{"mlp_ratio": 4, "kernel_size": 7, "projector_out": 512, "warmup_steps": 1240}
Rows from block 5 of a small self-supervised image encoder, named by matrix and row number. Rows with one number belong to one neuron. Each number is 50 + 10 x the weight over its row's rms, rounded and kept within 0 to 99. All counts start at 0.
Before each neuron's rows are labels from the 100 images, of 14976, where the neuron reaches its highest value: "responds to" is what is common among them. Only what is clearly more common there than usual is listed. The data: larger renderings of crowded toy scenes.
# fc1: MLP up (model.blocks.5.mlp.fc1.weight, 640x160), inputs 0-159
# fc2: MLP down (model.blocks.5.mlp.fc2.weight, 160x640, transposed), outputs 0-159

responds to: count: six
fc1.128:48 29 53 52 58 42 51 57 52 49 43 42 56 48 30 53 59 47 41 55 60 57 44 58 53 63 62 15 51 49 58 46 34 61 53 56 75 31 42 36 36 37 55 57 51 52 55 53 44 37 56 27 46 54 63 52 58 74 46 47 55 45 54 42 61 58 61 52 40 46 56 61 61 38 40 51 43 49 40 57 57 52 59 52 52 35 38 48 52 29 29 57 70 61 43 28 50 55 39 52 51 53 58 56 43 51 41 46 53 51 57 66 47 51 57 43 62 48 28 58 40 62 65 47 40 54 30 61 60 48 71 44 59 52 28 60 57 45 43 54 55 39 45 42 59 52 53 45 49 64 57 54 44 66 56 42 45 50 48 54
fc2.128:34 56 39 45 49 61 29 46 38 31 67 50 41 49 42 59 39 57 54 52 44 73 66 43 51 56 58 53 44 65 54 60 50 59 59 50 53 55 59 33 47 44 49 52 41 69 50 42 38 53 60 50 60 44 49 77 54 61 56 54 74 44 61 48 38 40 47 59 66 42 49 57 66 51 33 47 49 36 53 62 39 44 43 61 41 42 43 53 39 50 60 50 44 55 32 35 43 59 58 52 48 48 46 42 44 26 54 46 47 52 25 48 33 48 50 43 59 45 44 57 47 59 40 63 50 51 55 42 68 68 46 34 54 29 57 56 68 47 46 48 62 68 39 39 39 43 43 70 53 50 41 64 52 53 48 58 49 52 61 47

responds to: hammer
fc1.195:37 59 40 49 56 42 43 45 54 54 54 36 50 59 49 43 54 34 42 44 36 34 51 45 57 24 40 55 35 57 50 44 42 66 63 46 49 51 63 53 42 43 52 38 53 40 66 64 47 68 41 39 67 46 68 42 58 45 57 62 58 56 47 46 51 51 34 49 62 54 62 42 52 48 59 58 60 53 52 62 51 42 46 45 42 58 63 47 61 62 70 54 48 49 39 52 41 53 72 64 55 64 33 49 60 48 51 52 70 41 15 41 61 48 59 52 36 67 45 51 52 35 45 66 55 46 36 44 47 62 48 59 32 46 43 40 60 52 44 50 49 31 47 33 57 43 61 48 42 56 48 37 49 62 49 52 66 69 38 53
fc2.195:68 35 47 43 38 49 47 45 54 42 35 44 47 57 47 49 37 44 60 45 44 53 49 63 50 66 64 56 60 63 58 49 39 42 47 41 58 39 60 59 37 30 42 53 50 60 56 40 44 40 41 70 50 62 51 36 36 57 36 40 65 45 56 57 61 47 67 51 28 52 46 46 37 63 50 56 53 41 53 50 39 51 46 56 57 53 52 54 63 44 38 33 46 56 62 52 60 46 51 51 42 62 70 42 41 44 36 49 46 53 55 51 49 31 57 62 46 58 46 40 50 63 37 61 47 46 50 41 48 41 47 70 44 54 46 72 37 54 53 48 49 67 27 51 44 55 52 74 49 40 48 84 42 38 44 40 45 59 30 67

responds to: tree; umbrella
fc1.477:59 43 40 39 25 56 37 45 29 49 60 38 64 43 48 43 65 63 34 50 61 56 48 54 43 61 30 61 54 51 54 59 59 63 55 45 69 57 59 46 61 55 51 67 54 18 62 58 47 55 47 52 60 52 56 54 49 58 56 56 48 49 59 48 57 53 21 64 56 41 52 41 43 43 66 56 51 51 51 45 40 46 62 60 51 37 59 48 54 38 43 47 38 57 57 45 64 36 57 34 42 55 55 23 57 44 58 46 41 56 69 49 63 46 42 48 46 54 67 55 56 49 36 36 60 49 54 37 47 52 44 48 42 29 43 57 44 40 49 63 42 56 47 50 41 54 50 62 47 67 45 56 64 47 33 67 40 35 51 43
fc2.477:46 44 38 52 38 47 41 64 41 56 59 62 55 58 46 58 45 68 57 59 49 57 50 63 65 42 53 45 54 49 39 57 60 57 50 41 47 52 38 57 52 34 29 48 50 58 56 39 42 43 56 29 42 41 56 60 34 72 64 52 45 55 58 51 47 40 72 48 76 46 43 32 44 60 28 60 59 51 51 30 39 57 46 53 35 51 49 58 67 44 30 49 68 54 39 71 55 33 56 50 39 61 49 34 60 47 30 52 49 53 55 46 37 47 47 59 48 45 62 60 47 73 56 51 62 49 42 50 43 41 64 49 33 41 58 61 71 43 42 54 51 43 59 49 59 46 48 43 52 46 53 46 54 40 52 53 65 66 35 41

responds to: hammer
fc1.49:56 38 41 51 54 45 54 65 48 55 61 31 39 45 60 67 51 57 38 43 53 40 63 37 33 52 40 49 62 44 47 43 43 58 37 32 43 58 43 58 69 67 43 46 53 39 50 46 55 61 68 31 61 43 55 27 58 57 47 50 47 48 45 45 64 51 55 36 59 56 54 47 61 54 51 43 58 60 37 60 85 52 64 49 26 49 55 72 48 54 65 60 55 52 43 45 37 45 54 53 38 65 49 47 63 47 56 56 54 35 49 38 29 57 52 60 44 63 52 48 50 51 56 47 50 56 38 64 38 45 37 62 37 61 41 41 44 43 38 64 43 40 50 33 57 61 68 43 42 59 61 49 41 45 52 46 63 48 39 43
fc2.49:45 43 52 55 35 53 45 45 45 44 58 37 64 39 36 50 51 56 50 52 31 61 58 53 55 48 71 35 39 56 43 35 66 52 43 42 46 46 50 49 36 51 56 52 45 40 52 56 49 46 51 72 35 56 50 41 70 46 54 28 36 54 38 53 43 47 54 60 57 51 46 35 54 44 47 37 55 56 19 46 40 55 39 53 51 41 32 47 54 67 44 52 47 63 59 37 58 55 51 45 56 67 42 56 62 57 56 54 81 46 34 65 55 43 55 35 53 49 55 50 47 67 51 45 54 44 58 45 60 50 43 50 62 48 35 64 47 68 45 76 32 60 58 39 36 74 38 52 46 56 53 46 38 43 40 44 53 47 41 44

responds to: tree
fc1.109:49 29 39 53 53 34 52 55 52 50 46 57 57 65 66 46 44 58 50 42 69 44 49 63 48 62 33 51 48 22 61 54 52 65 49 39 57 62 52 50 50 41 30 41 45 57 47 57 39 41 64 70 51 46 47 55 55 65 52 51 50 33 48 45 58 60 64 69 40 49 47 36 51 45 39 54 57 36 53 52 51 50 54 52 61 46 33 42 57 34 50 63 45 47 40 33 53 64 47 41 50 57 39 58 52 49 38 58 51 40 52 43 43 62 43 53 51 38 56 55 42 39 28 50 52 65 49 49 57 63 52 34 69 68 47 51 51 40 57 53 70 47 71 62 34 29 55 58 72 38 54 25 61 55 43 42 46 53 42 51
fc2.109:59 60 34 51 38 28 64 51 57 55 69 50 56 43 27 31 55 28 48 23 45 34 52 63 69 55 32 48 43 48 48 62 34 50 49 58 60 52 55 41 47 39 60 58 51 29 67 45 38 50 61 42 46 59 63 35 46 45 41 55 55 70 58 37 48 60 54 49 43 51 37 53 58 47 51 51 50 48 47 42 45 28 54 51 45 59 56 54 56 52 47 38 51 57 47 69 57 60 53 37 42 48 55 40 55 62 52 41 52 51 43 42 63 44 26 30 46 43 56 54 53 55 44 56 61 56 52 55 44 71 56 52 45 33 58 39 61 44 49 50 50 35 61 36 44 68 43 59 44 30 50 47 49 59 55 57 38 45 65 42

responds to: count: six; umbrella
fc1.130:59 46 73 56 46 54 36 44 38 61 50 51 51 61 53 77 56 41 58 47 40 70 34 57 56 45 42 35 59 46 60 48 37 65 52 50 44 62 46 43 60 54 35 38 53 59 47 50 49 55 47 68 44 48 45 42 46 52 38 55 46 41 47 51 43 63 53 38 49 43 60 45 70 41 58 40 46 61 42 48 46 53 43 55 41 46 63 75 47 50 57 46 60 73 44 42 30 40 55 64 45 32 54 57 52 53 59 46 44 36 57 36 50 54 58 38 44 56 55 44 40 58 70 35 86 66 66 44 43 58 52 65 45 56 51 44 52 41 45 31 55 45 37 56 42 56 41 53 45 45 31 47 41 51 59 37 59 34 52 42
fc2.130:54 54 55 55 37 42 49 51 53 38 37 46 46 43 55 40 38 38 28 54 38 55 35 47 41 58 41 72 47 47 36 39 75 60 53 61 43 46 63 48 53 50 59 58 49 79 52 55 41 52 55 63 65 57 62 46 49 73 60 50 44 46 64 43 40 62 54 37 39 48 42 31 50 25 54 41 43 49 41 46 33 60 57 57 59 46 46 54 60 57 54 38 69 57 48 46 48 48 58 61 43 49 43 46 49 39 44 50 54 59 59 40 19 38 38 40 42 54 63 53 50 56 59 43 76 39 35 58 56 52 47 40 44 43 58 42 57 42 53 37 48 45 55 42 46 40 51 67 54 47 68 43 71 40 52 46 48 42 45 44

responds to: tree
fc1.277:64 47 61 64 54 42 53 52 41 39 52 59 44 41 58 41 49 59 62 67 49 58 35 41 47 42 66 43 56 50 36 43 47 62 38 59 39 46 44 61 40 34 69 39 56 55 44 51 56 61 60 37 57 55 53 49 55 31 54 54 56 54 43 60 56 42 34 61 63 36 43 48 69 43 56 54 53 52 40 41 64 45 55 48 57 35 38 63 64 36 72 38 48 55 35 68 39 60 50 45 64 57 70 49 49 65 36 43 38 30 48 51 43 35 58 35 49 44 52 54 64 53 42 56 30 57 33 52 28 50 50 51 36 46 51 48 58 61 45 40 53 64 62 40 54 47 56 55 46 66 51 30 58 58 49 60 42 56 38 69
fc2.277:46 46 60 59 50 51 52 23 49 40 62 63 37 49 45 54 59 62 49 53 55 62 57 53 29 58 74 63 53 47 54 50 33 66 63 38 49 33 44 50 46 71 73 33 42 45 38 53 28 30 45 45 47 48 38 42 47 50 36 54 59 62 34 45 43 38 45 43 35 58 50 50 34 51 39 50 54 34 61 42 49 39 44 46 35 64 35 29 59 50 41 54 71 48 53 47 48 53 45 38 55 53 59 63 55 56 44 50 48 65 42 60 66 38 49 42 44 57 44 55 51 50 61 44 37 53 47 57 49 45 50 42 59 57 65 43 53 59 45 57 47 56 66 50 64 34 60 67 58 58 66 40 62 48 43 45 53 62 49 63

responds to: tree
fc1.442:43 48 47 49 52 52 61 39 36 56 61 41 58 67 40 54 62 35 50 55 56 45 54 53 51 46 51 46 37 57 69 41 48 62 63 48 63 41 53 64 30 39 37 42 41 54 40 42 29 29 55 53 46 41 52 49 73 50 30 40 49 43 33 55 32 50 39 54 58 49 69 65 68 43 58 55 67 36 51 59 58 66 39 63 39 45 48 23 54 55 54 56 46 45 50 56 35 54 67 59 49 61 53 48 54 51 58 37 51 61 75 49 60 58 57 53 50 46 51 58 23 63 56 40 69 49 50 46 43 40 31 52 51 39 55 59 50 55 38 56 49 51 50 48 42 46 50 41 45 63 46 62 30 50 52 60 46 51 62 43
fc2.442:28 56 64 33 57 54 35 56 39 46 50 53 57 59 51 59 37 47 49 39 51 39 46 54 51 59 45 53 70 50 52 46 39 43 44 41 54 56 48 52 58 40 40 61 53 74 56 39 27 58 46 53 34 50 53 58 41 44 62 42 50 44 38 58 37 44 48 52 65 59 45 58 52 47 52 62 51 47 61 38 58 53 57 45 46 38 64 42 56 44 51 48 51 53 47 62 44 54 39 55 68 72 57 29 49 40 42 47 53 59 53 53 41 47 25 72 49 40 77 61 66 40 55 50 45 59 50 46 31 31 65 39 45 51 42 42 51 46 42 52 56 45 51 56 61 31 54 33 59 31 74 71 47 41 62 57 59 57 57 44

responds to: tree
fc1.486:47 61 69 48 54 58 61 36 53 30 47 46 52 45 53 47 57 35 66 56 57 47 62 52 51 63 56 56 41 22 65 55 52 57 43 40 43 71 41 54 39 58 41 44 45 47 37 58 56 71 55 49 48 46 42 55 47 50 63 56 46 34 51 36 38 41 44 39 52 55 39 40 28 45 61 53 56 62 39 53 60 38 55 37 46 44 61 47 65 47 51 49 33 47 42 57 42 42 53 49 57 48 53 47 59 45 43 41 46 45 67 38 42 50 64 54 46 60 52 48 55 44 41 37 56 74 59 54 65 45 45 51 59 55 60 45 39 44 38 65 57 67 50 63 54 40 71 42 67 50 33 36 45 75 44 21 55 56 56 41
fc2.486:61 52 48 57 58 39 40 48 56 53 44 46 44 36 64 37 53 73 48 64 48 60 57 35 42 60 62 56 60 39 28 60 59 80 58 41 44 55 68 69 43 44 58 58 65 49 40 53 54 46 62 62 33 47 44 43 56 52 48 59 52 55 69 41 34 60 48 60 65 45 56 42 54 49 46 46 43 33 69 44 52 52 27 62 54 28 47 62 42 64 47 40 52 44 54 53 45 45 43 42 43 57 47 53 45 48 58 52 59 56 60 33 44 48 36 42 40 51 57 51 45 36 36 56 49 55 47 36 56 56 70 52 44 47 59 57 53 73 26 33 27 47 52 52 45 49 53 45 62 42 39 46 59 43 50 40 53 37 56 54

responds to: tree
fc1.323:53 62 41 52 68 40 62 59 52 47 60 54 41 39 55 53 42 25 52 59 64 35 44 23 71 51 67 59 40 50 38 48 64 64 50 52 58 42 34 47 44 35 38 56 49 67 70 59 45 61 52 47 45 47 48 45 40 59 60 50 60 42 48 59 66 50 37 64 59 45 38 66 60 53 52 47 40 59 43 63 71 53 36 33 34 42 59 69 69 42 52 49 40 45 43 53 45 48 58 47 45 52 54 38 33 42 40 49 57 45 58 39 31 48 60 50 66 44 69 42 61 50 55 36 43 52 51 44 35 43 32 53 55 68 41 44 61 62 58 66 32 43 52 44 58 50 50 53 54 51 41 51 42 48 44 56 47 49 44 46
fc2.323:46 51 51 45 47 44 53 33 56 72 56 61 54 66 55 66 55 39 70 54 55 60 42 50 49 53 48 50 53 43 55 64 55 50 33 48 58 54 56 52 40 60 52 60 37 55 46 46 36 34 52 38 56 44 61 38 51 51 40 42 62 64 57 49 42 24 50 57 48 47 61 67 38 29 36 40 47 51 70 55 57 58 50 47 42 54 52 60 40 67 43 63 40 66 59 63 55 62 38 48 45 30 54 43 59 59 55 45 53 40 38 43 60 46 40 50 45 41 51 53 68 59 48 53 38 44 49 50 36 52 51 34 29 47 50 32 60 27 40 38 54 60 53 61 47 21 58 49 40 44 55 46 49 42 47 49 42 48 35 22